config = dict(
    model='contrastive image-text model',
    dataset='drawn small creatures on textured ground',
    train_examples=50862,
    image_size=64,
    crop_scale_min=1,
    horizontal_flip=True,
    cutout=0.4,
    tokenizer='word',
    vocab_size=35,
    loss='sigmoid',
    embed_dim=128,
    encoder_arch='vit',
    encoder_norm='layernorm',
    encoder_norm_position='res_post',
    encoder_activation='swiglu',
    encoder_head_dim=48,
    encoder_fused_qkv=True,
    encoder_bias='all',
    encoder_qk_norm=True,
    encoder_parallel_block=False,
    encoder_moe='top_k',
    encoder_num_experts=8,
    encoder_moe_every=1,
    encoder_expert_mlp_ratio=0.25,
    encoder_experts_per_token=2,
    encoder_shared_expert=False,
    encoder_patch_size=[8, 8],
    encoder_conv_stem=False,
    encoder_layers=8,
    encoder_width=256,
    encoder_positions='rope',
    encoder_pooling='attention',
    text_encoder_causal=False,
    text_encoder_width=128,
    text_encoder_layers=6,
    text_encoder_norm='layernorm',
    text_encoder_norm_position='sandwich',
    text_encoder_activation='silu',
    text_encoder_mlp_ratio=4,
    text_encoder_head_dim=48,
    text_encoder_fused_qkv=False,
    text_encoder_bias='qkv',
    text_encoder_qk_norm=False,
    text_encoder_parallel_block=False,
    text_encoder_inner_norm=False,
    text_encoder_moe='soft',
    text_encoder_num_experts=16,
    text_encoder_moe_every=2,
    text_encoder_expert_mlp_ratio=2,
    text_encoder_slots_per_expert=2,
    text_encoder_shared_expert=False,
    text_encoder_positions='learned',
    optimizer='muon',
    muon_scale='match_rms_adamw',
    lr=0.0024,
    momentum=0.95,
    nesterov=True,
    orthogonalizer='newton_schulz_5',
    adamw_lr_other_params=0.0028,
    cautious_weight_decay=True,
    steps=8700,
    batch_size=512,
    epochs=87.6,
    lr_schedule='wsd',
    decay_fraction=0.2,
    final_lr_fraction=0.1,
    warmup_steps=170,
    weight_decay=0.1,
    adamw_weight_decay_other_params=0.05,
)
Rows from expert 11 of block 3 of the text encoder, named by matrix and row number. Rows with one number belong to one neuron. Each number is 128 + 24 x the weight over its row's rms, rounded and kept within 0 to 255. All counts start at 0. Numbers have three digits each. After the name is the row's rms in percent of the matrix's.
# up: expert up (text_encoder.blocks.3.mlp.up, 16x256x128), inputs 64-127
# down: expert down (text_encoder.blocks.3.mlp.down, 16x128x256, transposed), outputs 64-127
up.49 098:110135147123131128094140110136150125141108133118137144148136112077123126151103154125122092087161141120101136160082094090094111137206122123089140136139105135113138122182134135105104122148131172
down.49 073:167099098156102147148106154110122117157124101123102140147122150152131129145115161145155166098126122103122116078156127132148108131078093182141121094094168127112123148135062136141137132107133099
up.50 058:163135143116126089113082124076173110098119181125140130136139142140117141173161125106122177178088093089159111128147159111152121114105128129148129127112102111151156111121154084126131108156131122
down.50 044:093111128134162126137154129137130144151155140121114118111120140113119137107103129124144102112168148141077140135134058130087112140092107106134148146139136103106115132157130181159123137108104135
up.51 067:103136128123110093137113165133139092095142177113134129124152088119097116130097110123066137127153107126156132097108176127123212125125153163127149127113117137118115158133156124129107138150122120
down.51 076:115151113120108143129114081162091147148063100120147105130183153149139121102125159083113102122102122120161177138123124136132187141124153132104106128124128139087174159118127117135134091105134105
up.52 054:136126131153150133123139081165125108174100116141064101124127122159145134087099132089127166106144157114139137138139063139138147125136105126143097130098127160182144141164141177107129171125132084
down.52 046:120155151138117106162157150064130128088117157136145159117160107138176114121112118161140114160126128142126128130133163118151107142130107150164126126134123084160133096103151072106143115137093186
up.53 059:130142157129136139166161151154138171171120128133120133165056144143136136107160113108088141093107100140130114077145125114122162126129083132131120154160099120134133128132118136141142110090155118
down.53 055:113128160137119110151096104066141122106131120135159078140166120105154115116110128191086149154140143095070130123119137130143111135120158151126139103109158121136103128094127132124106151143120129
up.54 086:132144155100117132114076156136159154138093109141104142133125126139138142159087101180134099149108112127100105135147124117104099172156154111115137127122150130110091123113140187101136136126134116
down.54 101:130089145156145130118117096123164123149166126113116125108148152059131129106111147153153146098163116128106126128128087165128161096121122109155107094155138120120188159164132090139144067118119118
up.55 060:159131128125127109150121161103137153155108147125128113114106093173144095107172137137097089122086126157176137143152132130147136111144096091106094165142071106163097140131107158146134102155135120
down.55 054:118125118141124135071125139139144157109142147110140109128123130126154126106118087182120133152137109096106128081135159107068101168125152156142107099144126108115166092134147107106127145145096183
up.56 061:118131147139156078123132166111125111159109136135114143125111112141119126130130130102111159167085094124138111113124149017137134158140114127116111106131097067170126121110185128153160115124137145
down.56 046:119088147129135155080169138106135131146085142104128170112102131133110107086140107148087106099144143085153133136123114165147092098149171127128139137169138131112150115116111106156080133105120140
up.57 117:154139158069093118131143134135120097141093140137081132115135154158129141146110151167144142140087137118111120177164138157145164106118076137125099135120106075154097161145118120149153145129126094
down.57 094:136142103178129097093152104085138168121130144134150175159123123130154127143127130123110128132100136120125163123124138122095093104133128132108140104158104142121140061095125127136066108140121146
up.58 077:126113118121114093137126182121112132113141144125176128099111127127131139146176162111122114088114133111165108110089152113149133139158172106081145121136121125134113157103115144103160074148142122
down.58 044:119113092127132170105132101135126097191143114106133112114162131124118115107069096170138145160080123087102121131145084162142159095129100171122130147133144134082154122136149136098142165132132098
up.59 111:100131152134142121158122117087096104147111142101108133129141102146109110154135125123087138128113148124112071156146173131119131124108209137080135154125175090134084104142143156157114163111135125
down.59 126:116095088124160171112130117130130120161136127142152116107080143107130139116129161160155128137123107102112140084149130163131071117109096149123145093140123151087143128091117171088171131138095113
up.60 074:157112156124084152128120099110135112078100147102132128164142119103136088179160081132145094130118121119110146158105158084125106149156168080111138092142074141131112125129141085133125128148109160
down.60 072:134133125141142132134145185104146125170148137113151124092143140160106136162098169161119125127112124101094115118133124168095070081093125144130108142106145090115101083146138168147111164111135110
up.61 134:073182098112139139109179099158101119157141123129126140142127142122077074109114141094118161157128113138126136109120154134053142109121134162119152173128114132122164106128147120154103130163128119
down.61 139:132105129093141144137090102161111119095120116116150135126149118115150168129135121097128132131164143110150150158094133106163174142136167137135106143125132113144147130166120124118090178117170049
up.62 098:141147140143139122138139145134121127168100118136128133130123136187112104167129103153121114152107117153125101145117101122125131162169109139115119145136119140132089134149151127143089138114126113
down.62 099:109088129113101120111144115121143174129063108156150148104201124134187083145131154133129155125139100113103124106112106150121097125131143147122140092106122124135132118107152144109150130125090157
up.63 062:157121126088133134133114070133125099117106157109091129141144191149103123111088136140159131139136145115068102165125134151137080135131110149110089159093145084115094125162127116150095157137132135
down.63 056:091190109157182119128122115070116163087121179161140157099114130115151137135136156120110147109106111125119187144158150127107146104143127055172126115138097155154122072110107116110116115138095150
up.64 122:180099126110163098153141158161095187146128110106124098100127126190134162137132185155117135113077109110137138092133105152098127126172130120133125132146088145119126116143089166110124154139124095
down.64 100:154095079126098146124093096122148074096146111104115133148131120113137133131111118132119155159154115149106103152094164121140118091109129160088151103126156145151131150122146098100149121159147134
up.65 068:048134127123123147126093133100116118146112161145155132133127144107085107141148131102123130138160114126108088168115128109103104145152144130103129113170107118107127143155167130137126126111115162
down.65 041:150099118142145113096192134162137140133144127127142134089172137137155133099144103132118098097078168107124127134151135141135178124116142138135096163088136178123141144114091147125119133134157111
up.66 048:153123146185134122139128154139080129089174106105141143150145133140132172068167107119124136088106138149155148101130131141117145129114129101130125123088160155173106139128135119101162112165206091
down.66 041:165141132107098147111127156094144167156089114123133083130078108097142087157082146161169128160171123125108144123136118135112108176144105151136138093168108087112137127120111124122106157074080147
up.67 113:126104151087124154125110100115146107144136128089103114176138127151149120132137117121159102127135102107126157139117132121097075104107128115114150159131147129117116131088168117150075074084127119
down.67 128:108162135079142112138136126125125103145093102160137139085189133094120155119077140130096139106104128146135098105108118117125186141151154144139123091112132124159153142145139143109175158173106106
up.68 047:125123117094103095139135117154131117147108138110104133130097129168153121133114131141117115102079091109126173128171159107129132115130127151132109162125110076170116154129159106148106175113150106
down.68 041:140153121160129138096132156121083124135091143119109104151134122089107070119163130119140139086135147110148105147137148142115113158112164134144147139142106137146139095112070114168152110138112155
up.69 049:103145133173152132098099106050153134126094135155142122178146118107125107136106113124115106093160107160108115149133127072159143160113154114119166128182170176168128130148105127121104141094085149
down.69 048:158152123129132100130128121117141129150118116107080170081113149145140135122140139141137113095186126133119124144111111127092097151167114106182149126121143099115102127125177148167135136183110157
up.70 168:091185170141105123139163088099119118091154109108135089129127130158111135163154110131087150122122108118123164131105150146147146167136129088137132164128121142123116149130131130139084142113076160
down.70 216:148140131169141168106116161126130169193137140128127146133102148124158148115150168105118091109149103123140165120123110120102146099155115093131077107149142117118129157131110130130168117150146113
up.71 079:136138114175138128121122164092147117125129177164154153111118136131132132144180138117152120132135119127141085140157132146142111118128123120092143160119144115114120109158162141129135107135124134
down.71 049:099076119056130131145133090175131134141134128106147146101152159128117134130088096136118151120104163098111141120102110148125146096115112126116122137150128167109095128123115122099104135142124138
up.72 117:142142092135170124123152119102123150129110153150124136177145084188172100131140167075141144127134162134165123171135153107126157133129145076090129111130084111161094075119106140142092129133104122
down.72 115:112096123127133135177070125123116089115139148125127158112118094105138137116134088107142104131121150149139089107133178159146103125074123168137145125118157119143115151140150154118160115139141144
up.73 059:166114150089125099138172175132108130127135112093101133084135122144155142112096141143105137128074113132131147121153103145146160118121112132162125113117106096140129155131107150131126150138145081
down.73 040:126143110141112172149082150069122120119103105118114148212108119124126108142144125120159147132160159144162127155127129115106087138119149167070148124133116102156114119104122091111150130118102149
up.74 062:139163128116116111136132141128174177156117145129098133152128167098093115137116157115137122142120137079134146119113132118099132094173088119113117118152123103076101108139139106140120124140148130
down.74 059:115072131151133136138116147116107101177149143104170106114089149162109129115134109130144101115053150131100135131148143144167116110102146159104102158120146123162129114136112157113105106104147131
up.75 054:137140083152135124108137136141124106080104163092119168131132119100152120144135139160134130158129143146116172109132134110122114115104177109148135115145106122092132142132085101143136135181096141
down.75 047:130112112139113151158106116098152125116168150159130139134123110112113150190121168104107125134088118099133149092139124118138109087107141112146138101088128139113114127135121155133093149103141091
up.76 054:124146105155179147103139102161152108163160122112125134118132140124145145085081159122134145117173158113145149091135122142100119108124090190144116151138132149128150122142136131151088151144135101
down.76 048:124166154089112127202080097135077111068101109172115104158182108110126123129110126108131160126106138156165134156145127107183167180121147108154129103104166152151127124152117103111127114160135096
up.77 112:107124118168098142096133103151134113139183130123138128112166114123139179116071152145125143115096089149160104103122163128139166100114113164128142118107171189146144147129115163124079137113133104
down.77 091:172157133155086126175136120139117140113090096145085120132138127120135145130116146144123156086132189135146085144131120116140155179142117089110154140151123100110131102129092059139169155159121111
up.78 085:118112124102122185112112112153118148104131155144094115146170166095102098147113106129128129137154098081072133129143118143129137156158156104116140166137111204068098132118140141112122151147115151
down.78 081:133173153160159128133110105060142151106116177143104155140096105144139174136104098123112112120109140134098165169124134101135122100119135109145096089131165096165130132135153128106160112084126142
up.79 061:105095130187108145132117096142110109118108117125148127147144114118144097128156098133109088062146139145107117151132087112174153169139166117082144132100127160152110134153124135068155124103140147
down.79 036:122157094116157113116164164113150103131129136129147138121127141160087135134119147132123163143109106095132122070130150119118116083141096130144123113168134128079139134148149122203158112139100119
up.80 098:135171105138124175072120064139124131169112146158128134104113132104115104108112156120143126156166141134105085162124138125115140123125129152110115120121140180102127107133150119122086129112091139
down.80 074:134096125095129115155109140119177140112108127130174180123145106127142160150172129085102129142154132112169100141119170144154152106143156118103103141129116113141102122124147111101154142116108090
up.81 057:100153115141133144108158120144123148109114129149075152124155125081118093088097151124165103108132167132099155146126054117118135145144121101112160101152162154088138118149106155094126150152131145
down.81 037:129096115155102128155098146094109114126155142103129137134087103133139140152115147133122125139084141133176127098143227121122115100137132151150105096133117112139124156114133109152096114118120116
up.82 096:146118107105100141099119065123134137124157136137143101134111140140122145128136111125113116143161146114148146083125159145116113094108154143126122167189125172101118127099140087141101121143126133
down.82 116:141177118143150101139142143098095093138088138143124153110148143107183117129147141146138124147151125135156086111120102119133110137116110130134116124091155177153149123109169112136127129151104157
up.83 096:119165126129114175138150084197137110124120147117075111129101149104112125120127113130124114166123166101092145087112098138113135145103144144139177132179169109089140135117146165150146139097162149
down.83 089:117114136121168100117157109135152121181122120118121140130161103182147136123083100145096114103104108098151129120128170096130158146099082133133117133105112124124128109121137108111118131148100092
up.84 049:128129133162131134064120123149176096140118131169091107143141114104146090136087125143130122111108165132138135178125099105131166134137141113098135128079142177164131138173117153110156173155135126
down.84 043:113144134109144154143179121112153170135125141086135154153125114183133141146144150112137128129141089099128118102131130139133154131096090153162124168167106075090138097118167129134117091119116144
up.85 061:168144140137109115149154185114130096122123135132157132113119119182127132116144114103088137146080105150140117113138140109161150118104135102168134150106120083178134122145148087101143146100150134
down.85 052:098077102129143110130128141102122163139126144114134114098135136110121120155137112154163121106145127107104134181133071156093066123159126133101143142167086128122131138132099144106131147150131127
up.86 091:126162082178156146109113097118139122152117154132109188122161139114140119098109162118130137116127141125113107154123097136119116080143104156113128118120154145110112126157142169091116151158150082
down.86 059:155127176116112158141093150095120142112115143151121108143127124137117147121105098125116135143134131102143140096137176119171156137128144100119115116148102095124106136126096052117142128108099107
up.87 114:117149112157131134122112117142139121168132132118110123115147147072110149102084131134105139101151124113123121121090136136107129141080143122106154169129154117139158128169125159105147152205198095
down.87 125:130129134145118128121105079108142125149148105119099128156127099109146154128119111168176147134147154175132133115125112123127135131135077144127159095138092136164165126128116103114099101152107141
up.88 065:135129121075132104115116149101130149137077170129120117065110110147136107156147146149133132158103115112130125151142128143167118112110104163097111135155083091117102141152128140116158127132102125
down.88 045:116152140183111121117119124132148127140148102148125189147186125141130114086126101126114140145141146119133102103140129074130136123126142130137130144135136139124134096121149124131121123127092166
up.89 091:133121137145117116134118146132139081112184176127158137098162116142093122100130137151115129112132114163144139114125165160139146145121155107141127164060138143169122124115128121101121110164105129
down.89 073:144130132106170138135107112111128157142117142124166155136106114146156189137161131098149120108129130097115082172093110167108130127118121168130128093146123132134093094119168162115165121152087149
up.90 059:117164086153131124098123109107130142157133118103147185150188130148108137093098119149103128138180126131131116129115124079087162135136142137113137129125148147129150092116119111107093136132139094
down.90 050:148107166126145123172082116165097123117172126173112114108102122123125167144150115103136164135098141129111091124139112137194161097134099117133136136137143132110124151141135092125140100082107170
up.91 129:147140145151124121126097134125120116122119158164147150159079125187105169161130109111155071101127145162140093127136132077114153141135108099084116152110138147143113077123148136145109118139117143
down.91 128:126076171141096155126125110139146117164120110093149117123126106135121133120151125191086108123119131095128183128093109158129133142151160142112108118136162108121105159127122128122168147093109149
up.92 081:141133120160136147110115135137106146102139151137084121184123129131108130128148123111122116087132103155068080175132110102130115147138142121084127126126141145129111099112117181106149143114124160
down.92 085:148130122094143108135143133082105159102079157119146125112144143110124172149166137111084093083105094088141134146105123179169113119109114123110111107107127162145119102162112154109165122122138150
up.93 115:121177127133139114116144133125143144151142129130108125166166140124061133141147079140150168167092116179112117096099117076104136148124096128108137116158108087136117136160100132140141146120134165
down.93 140:105151115122154135129117122142127103154096125109120183085055125130135129077115092155095113158103135109148109145139171125094154166100132143122140132140119149113149154149140146127136113126151177
up.94 127:158098159097144166106106138161095132135097153105134098085118136143108077100154141129111162137100136096125135146154163201162131110119161140152086146091118113151097126187114141165140164113138111
down.94 154:126119135145157113081153129096143135109183126120110098120129078120112129100119129123085172148102121126106118132125148092133129152113181115148142120147134132152142142115147098139123113126125142
up.95 057:121124140216138113118082141120167119140154138117157153142113175099115145133126154102133155078139109086159113113137158139120154115124103150127118156092102144131148125170151120085130137135173081
down.95 038:129137127073118149141119149166089146107147139142125068095082128160150121162125130145145097176122150147112122160118100149147118131110115098116092146114152092116089084124111156187133155127099139
up.96 073:163105114164143158107145163121114130139142122099178136164164121172111138126126107112117148115117098161137106139127098109148151132138144109144168140092141163145130101130104125105118147142154076
down.96 054:142143139126123112178111106145126160111129112158149128107108129122090129165140117140159131169147131124119121120133159152133085105127121153137131107144115090087118118147110118117147119107118162
up.97 115:127111107123118076142135095154134151116123156130138113151133143052154139118114118147095136114128126077133150098113161105130107122154184125099165081152125146167143187118093113122115146116151163
down.97 117:132149109157123136132147136113147086157129176144136147137114103156130095148070155134133148150119124094101087140143144183153110094124132099100147146120134130137148088150098144149123138154126114
up.98 136:150129126153136132091156103133088145129080120152199122121134128142154132128092126120171107095138107150114104133136126095127139144179142109124141126101124139179152069118138126127087117119063153
down.98 106:164126120117127154187132140101116160116136101086143157118126099174149159144141103146102110103157157152186158157073138130106122133137122126101119132108141148133111123100097133120105147160126124
up.99 122:090110153152170173127089099199102145155133132139110125169105124117126097060109107112136141101155158135086119058120149077119149143111142138148128128127142147122136122114109134096116118139140144
down.99 097:143120112110143129134150152107144127062054148136157083118109096130132117117103132176150130126146116156140159164111127144133093131176173147124121132110140135127142096121137094165106116089121115
up.100 057:086133125096122111143173134158115120126122140130125117112127139086077097170126134135135148154125118121134137107144148183127139097096080159148117160110114106091156136136112146142136162143120120
down.100 047:114109091164173180128082114145153120131130149126149138101118125129201130091146155094139122129115127131127162133109175102139128123136155114113124154122092112125119124136098137141112114109162101
up.101 100:104090149159125173137149124115104142132127119144131097145069125138178158121152141138107095120102129159125136100155095144173112124113155132099136155145184146129123130125106171144145120039121136
down.101 072:141157082061135102077130133142176090136142136121157189132226110124113103124112126147103132134126137085129104128099135103132132127119128106118123125131097135070105137125119098111123110192119117
up.102 112:143144140103149162098179131106107132133158142172133123153139099108140130135134102104124149172121111138116121072125180096114161157106167145130181151139118129133137092091139108096118133140122153
down.102 105:118119103122112096117084107113147092112135142114130180101133152150064143142161112127113116111146153093151121181098117135136120132135127099126091160097126159125133142171127141165137140141159123
up.103 131:146152124130106134125136105161112108083122101108175133166114184119127137083114155131141125077149120098175128100095127122117111173132158080121150119152133117129171134099120114104131109119165156
down.103 112:108081153165126096110100127106116123136164156135125144133126092121140103150111150091148128127118160149135152177137135137159126106160113113125095129091123126174119124144112121173103115167116142
up.104 154:136129114131123129133123083142095153116109154148175113163070174104110132141169146102122123094150155115120098148144152102118105112157141120142155117156121130108115091148110149089147153116113160
down.104 185:124148108131083132138127140140120117160083088112163149142120137120106175136065125132123133105078145173143131120111135081120184119137134148116144099100156142153170162123116123105135117187129119
up.105 107:142101114104141169125142165092113111154111170128115146096132098169165128145139112121148112145099114137140068198130138144146132127118110105112112150107133106142080146152138186141124127124089096
down.105 077:113123094140107096142164107103173145141142116135109190146133158124105097162106145141111132101108181110113142113137160096094115099132133113125153105127131133116120114104129118135134106134108165
up.106 106:120102151130083111112131146198136115131130110112116131159144178130108117100116166134108165128160114114138183094097127145116163147138153118089122142102102135161114129134137080164172163140161147
down.106 091:101137091134185139109139084060124124131132144133127164106102118154121123126144149103142107094128122150146113155177108137130100102135114092131125135109100140160143119128144131118127100122141109
up.107 166:125157136042095102143144173098140115117120137109111123103146130094100108143132126128102155203116125123117137137133147136125138128123117137153117136166073075134139154128159090181157134127144113
down.107 101:110110126161118117090105107121141133153130121130128205154139113173166129105159118109121093105120121138114118155114121094111142125126126128091108145116098134143137129107076170098063121090161147
up.108 049:148125162044104098154162158119110149121103095065094115127129102140119133152113110133110145167089109110100150164123122127140119140122129117138125104154090090120118164104107121153113135145119148
down.108 031:100103086195141139105149150112147106143140146126150148135142144127130124096144147147123083104138136156143120114149186134112102100096119151111143128140130138132139129136130189098154101088154125
up.109 136:116160101082126151129134057167109098126120114130075101133171160116117138094113135111139121148124144129114113104117113170083113128077124108120126159132151110149130136110179155142116153118163129
down.109 138:105118157125175163161150148114116106126087168133140111124126132141093154109136115143120165101145099160134164130112131138109174153120121111143142135131108150156149143099151098109125134120143099
up.110 070:165169117117126128124116132097183128159088136124140145126158130149111155099154144147100096135158085167116098110098129116105089155138138104149098151134133116101139131094121158111096118154124131
down.110 074:131100152165125125127088073133170117131144100092085153151077127115138185128113134149124151081170141102101119087135127156169170120094086132149152092152126138121135164167160124125124126127123115
up.111 082:151117126173134096119086168129164102154161137105144125110152112156148155134111144142142142118132109130158103135135161121151189125129111133114127144076131135163099149135142131054104143183114111
down.111 074:092157129114097133153136101100084164133079124105111102142116136109100116126116125127128142096130129124138151109138077146139110146127148136139165118210153107102133119118163110174166124086098136
up.112 065:084136157133142118115097103099145135165127132160109129153128156090105129138081153080114138126141141092119095150123107127080124127145106159085129124164122143106124120172143128125112152121123128
down.112 039:171114116163124131110154157173102137098135120093151112093106113184148147108161131172126101150081130133121135118110148122191145118130116103116072156107125102158137123126102145143130104096130147
up.113 180:118121121124121131139119086112092139118098140057081112111125135128137114113154131169127161107112153093148154155129155103127109166103125127072138176160119154134128140140127156173124150136101137
down.113 251:109158137105145157145123089144115130108148131138127121154132140096079131102132122105128196111182110112124152073100146168105136135106120157162130121112128122116150139100139109149140136126168097
up.114 052:130142088133151143107103102139141119107122112125080138142122151123092122091099160114133123132130173122125144099118111102117092097126131142165152130131177089141142088112174105163153104128193069
down.114 044:134145148102100106096143145149093116134126122157125089116173106143111108124154125130099145140110108143110135118148102112168185137172105152168101121118102134139191125137116127087134155174090131
up.115 113:112138120085145116146165110125137114160134139140086134142123109155129160148125125143145119173115133140147173101134109131119116098100092141131154130131127080130126121119165125186111123099121079
down.115 107:111160108121093098128107143140110117102079116129126153121183168123090128141101155132127131114123136143125091108132115089152160110146148134116107103128115159149157129149106114087108153190104122
up.116 135:131127108149103111111123121119114130105118162094115150118110146156125109135171145170115176127096165132165120143124155083123120178152135135090121177153130143129124142147101159163128104168095131
down.116 157:130130116150147130127090092105128130130146138142091148121170144129081089112125157102110157099131120105109158108112140171157133131128153128164112103112145109138131147146124122105109135130143122
up.117 106:127160128161125139100134109141132127142169121166104137138180139080117134130070122181101160150135142120119155080096130128120158112120099175144138113142161151113135128135132102171127167136172086
down.117 090:149140138123105107174070084115099098098089092120115116141120126149156156111150131105135120133174139157132135157108130117116132160134127095123145122104126181166137136103160112108097117162101131
up.118 070:137151097103123090145126123055127121061145126138153122142173127125069143110139143125084116137151113140113123081126141151157136125075155139156144145115108134130120122128148105106107117127149099
down.118 065:132122137153145148147060085150115073132123153130119155106103149133169174144147120138167140108189155143129119161106111136077166141114082093154144123142137159130109148094155140112121136150130141
up.119 121:145179127135136107062153135071144148125122153150152143157108100126148113142125168118086126125158130133159120164106152074139148140142131107117115116131135125162127095101171121129118140154116157
down.119 105:147079134103112102118137142104125111149122129110142203121096109126140167158137122135121081136145180112157069155096100113129118101143127122102138162090136095124136122157137136115125109122092095
up.120 104:116115134120110091126145142135093131125147158141093119150115136166134139130149122076100108126102112115147137116142118136171130194126111097132089131137059085163085145109147168129138113166132127
down.120 114:112086165140133124133125155106168111106106165130153136117116111134087108130103146202115128160156152087131141155137130130107107090132167126102140072112149122134160120163131147106171124115094103
up.121 063:097102130137146131106124065133109118157137141136109080099114141097095151120083183107082155114153106117115124102156077149129125116117124214113125138124131146105137140175118142124090163128136112
down.121 052:136150114143141123183116169128135099085139136136119162126160124163169113118129141136196168139114132132147117149114165133145105128141114127116134125090100129178092133092124102076129136122120124
up.122 114:136143112078132092162145129128130093176141144135117153144127114139136137157116093118112099156087107150128134131097150058100155102118118147142149108156164059160125121101150111172121114115132096
down.122 106:106123137159123129100173169126173165140099121153144100116144112144099069126151131164104128101125078122113117151153106168149109141142137165105098122108138128112140129157111165098182191132123113
up.123 103:136115118118110163129121103083110169164161111112123125146119109143132144112156107113094127136098115125125139131145083114134101151098146115111134108134173086158113140135122127122113114142136128
down.123 128:155126109155124101120130146132125109121162110113143093143115147087113114122123132154110155108112151118115082145110142105126161146127134125135123139082132109130123117121138075124130134116152155
up.124 040:166117101094114112154207153114127112128141115097144156111130135165099132106128114102160136148136096104142150114146156144131142136115125098199128139104132125182165125056125068171113151113133109
down.124 037:099114148145126134151094123137144182134127142136149133099098136151122090152138147132129096109114127137131103161175130151137068126125091152133096113164090092105115126186129168082072150138105165
up.125 082:131148065175099098100138082138155166118146146130116131138155133110103160143152169123142097114117164167156118130151129100128137141174123125102156136139120143143109084148187124110106092124164135
down.125 090:129066148128114128130131116102117106157098110123140105149151091119104104116133091138118138125090125116097129128123152080111101135131148126123140096187109121133118175120111165157167121072142137
up.126 059:151133105136159087125140202124132123136116180096176149106137130171157128141160137122124140132105113151165099123120117122120150095137129116117120178110133152139131134137124152116166106167123124
down.126 043:108119091104126176106120104137113158135177098140146128148132112101131101122092118123139110148113145106127144122125142135154151136111134127163129091161150101092100142161122135118115128088123135
up.127 060:141129136134099143127159136160111137141102117121119130128148117140157114137141143171148062102115140136119126148127071102144140141176125102088133110147136132109113150146094159106144114129104154
down.127 041:125118091140107114115147095075167123166128119099137147142142128109081096154107132132134152111100126084151159084112138170122103075121148169117174146128154130131101087123179113132147129150129117
up.128 135:136193104124158165104166138122130122175120151109088160117108158168115128137121180158122140173143103128128136141138134102094131109136096134109106139121103136142154097144152159128128164125125059
down.128 137:130150116138106141126123120117097130135116126155165159135163157133122123123121112098151152115122149127158079126127128142194131121146096153184122132159107138093086104121109082133111075127121176
up.129 080:149139157106085135124145117163114101133135144124112149119140140123105126090094163138131108084141128125104156119096099172139179150136144130113100149081115098168090140141121114118144124133116135
down.129 088:149122118141187131119111148054156134116118140125134164126103111169106158130151160119134124145125106144160113190132130117131132088140147102072123106119086162156150087145137118083134130149118113
up.130 067:113127126145141113111130086140128098117151126148122099113174151122101129102081115157099164100111119122102113106140105132148153126107117181152117130078172185143144136185148122135078157106158089
down.130 058:141152145141134125180087097125123142079082090128091142153109119143174112151140149091167155125173133139139172145113139153112112166130130094133134118139070114146125116105139093115148123139115134
up.131 098:135109125133195142120127082093128138117140158145103103163115121095177141124123133110110114104146119095131091106159132109114115112145136105145171139148143126154085129124164141112107136115155107
down.131 113:160110135127112123162113144142117127147088114134107107114176162149132135127108137152145153109153158157109145095099110150134107147136122114147104122124120109135108111114122126143126141142080083
up.132 124:166109143071106130134146160121123155138165100093118111144154156132108154192147132109107118130117105126133124124102132102116126100125131117150112125149104117116173118126094065139111151124125124
down.132 143:128098150180137173144131139123112166173114116152143105129117112119175087103157091142132128100143095133098114124167151156122095102107104131147144131107163145126134131134089138106181113076145118
up.133 087:110116132179169135095087118091144116178136146142102128112120104140136121123100133148143126100101116140152097172137124113153130111109094131104152107144152097153093157190135143131120168138134070
down.133 072:165142118113083130112161164126126169114104132121103115119163142136130105129120134182134133143117125131101179094137130097097096151124152093125111103126103116126142099104129098152142136169085165
up.134 098:108138172114120139124090070141131126115104068120142107126150127111111089111069096153117140112139124114100116147117125133150161140096132149143129110112124133147130127161157128113089145147133111
down.134 073:120154144169139149125152147156115151199172130106118138145071142163130149134167125102136100101133112126141143106154155107117102125153083099133133128145135105112141157124113103158155097129139126
up.135 143:159097135106108120159118174092142123136099137103144120114119103193144110163176113121151121120112099121140089182129150132158125133132114107098118148103096099144105130132144157115127120137082128
down.135 084:087130101149121125078145083141164167148152135100140157126149167101109094106082122156110125113115159122136158084139108163107109124106146159109125147143138133107133110135136152149133115128124135
up.136 056:098116127178083141115129094150172114102104109163119131162140146115147083142138116127136133144155108092114141125158138118163177110116139105094135138116138175113145113137169071121138126083117184
down.136 049:084126121112174116097137142126129107160128176097123153132078101121138139101129089134118094109082129109171189129139147090119127152112110119139124109183125082131127174132125161131164133128174115
up.137 104:161133107108106104139139172117118150113115129135090141118106130121147139136143147154110095129101148145166144121159142159124129115122118127132135130171108090124076151153121122141156105119160074
down.137 080:136140134143109128092105142115099121135118131134130122140129125125126130115147082161163138138128145132068084142129166065115140166107136130130106089129111131139162123077126107136127135131097186
up.138 085:136104130160124125143137075140145108116161109130100112177110136146166117099125127132122148121146123113131177103137148124140154131122129074131134122142168175148131106118094094155114135090129150
down.138 067:131149132095125119107079160111153132138105118140139142131167097131138119144117121123097094125136114159155116130093114099124132172122113134137098096136097061124126190127147150141151161132137152
up.139 082:135116139185121121120094102124109147131124112154125131102117115118183140156147105125104091085093111168120134093107124051144140164135125103126125093153165120137094133126149169123127113089144114
down.139 083:136165115152141100103096105123182101152124142097104149144139147150128196129126143161142162110165122069147102096097111130159105165121121127127141124130144142105124142149123114143119136201133122